{
  "image_size": 32,
  "horizontal_flip": false,
  "translate": 0.06,
  "hidden_act": "silu",
  "depths": [2, 4, 2],
  "kernel_size": 3,
  "stem": "deep",
  "widths": [128, 256, 512],
  "label_smoothing": 0.05,
  "optimizer": "adamw",
  "learning_rate": 0.0024,
  "eps": 1e-06,
  "sam_rho": 0.05,
  "final_lr_fraction": 0.05
}
Rows from block 5 of a small image classifier, named by matrix and row number. Each number is 128 + 24 x the weight over its row's rms, rounded and kept within 0 to 255. All counts start at 0. Numbers have three digits each.
After each channel's rows are labels from the 100 images, of 14976, where the channel reaches its highest value: "patch colour" is the nearest of a few named colours to the mean colour under the peak. Only what is clearly more common there than usual is listed. The data: gratings and oriented noise at many angles and scales.
# r30: branch 2 reduce pointwise conv (model.blocks.5.r3.0.weight, 64x256x1x1), inputs 128-255

r30.11:131107146146101117134181082096163100110115166148121137133115106134156133124140148150116186138121143137147085097098137109155118140181108150104076155101103175128156125127111125118110164161142130168186132104069132170092153125156098072142172168133117158105129132111105141074134100158111168092126154155126118160127156159152139121121141134147109125136125117128121135129130117096118130161143
patch colour: brown

r30.47:155172132107109111141126081107148148133121154144132131136148113122150200155131099161129106153144202120131118119131121124162134083179117138146165134124160118195148081109144120143140164133140087103120163150164146160097112101101116075148131160146173106109149109141135130118130086142117156149147141136097095142114143117140137129135143128129103138131122112098139117134102115106122121132130
patch colour: brown

r30.59:138091119160127165143092137190103104103125117107176109137147100136120095119120150104126151134165130159092147162113120164122115075110148099161126119142177093089130126126154116053079156118088120131158166091155131092105142139148105177098118131141108136166156071101118100082142119120215094123141131143122150148138138157128132110108124132161115134124133130133150129125130126129124132155136
patch colour: pink

r30.58:134160065090160143106092130169143143123151159119111110119111093112160139086115101151113122136150095132103114111103136147121097126126134089153074130147106205134122084117138136115098109176074019125131146149098127168075081111167181165088107171120128083157160149141104094083168090096121146133137133134138129151147147131123145121104135130144123124146145127139142143122107130134142149141147
patch colour: brown

r30.28:130125143080086103105132134112128156143153145132111155137128154153157124145133099107097119137122159139131158138143104108107079112155144117145133144146149153126132106129122115168130093133065132097150115161111143141142086131127140089138067135162111099116078092175097205154149121138105118136154148160130110152100158127117164127113127131160116133130129127133129125133100119113124139166102
patch colour: brown

r30.42:128130156123146160130122112129131123114165112119141095157127133133146171133143143119092128107145168080063136117097116152164152081147135110141112145134090170144151151105156121081161135160085079088126104134106159140126079114110152111070085150129084095176137072090120118138130059093120108116135112125114155165117158107136155099092124135137128112146148126099147138129103117122117155154120
patch colour: brown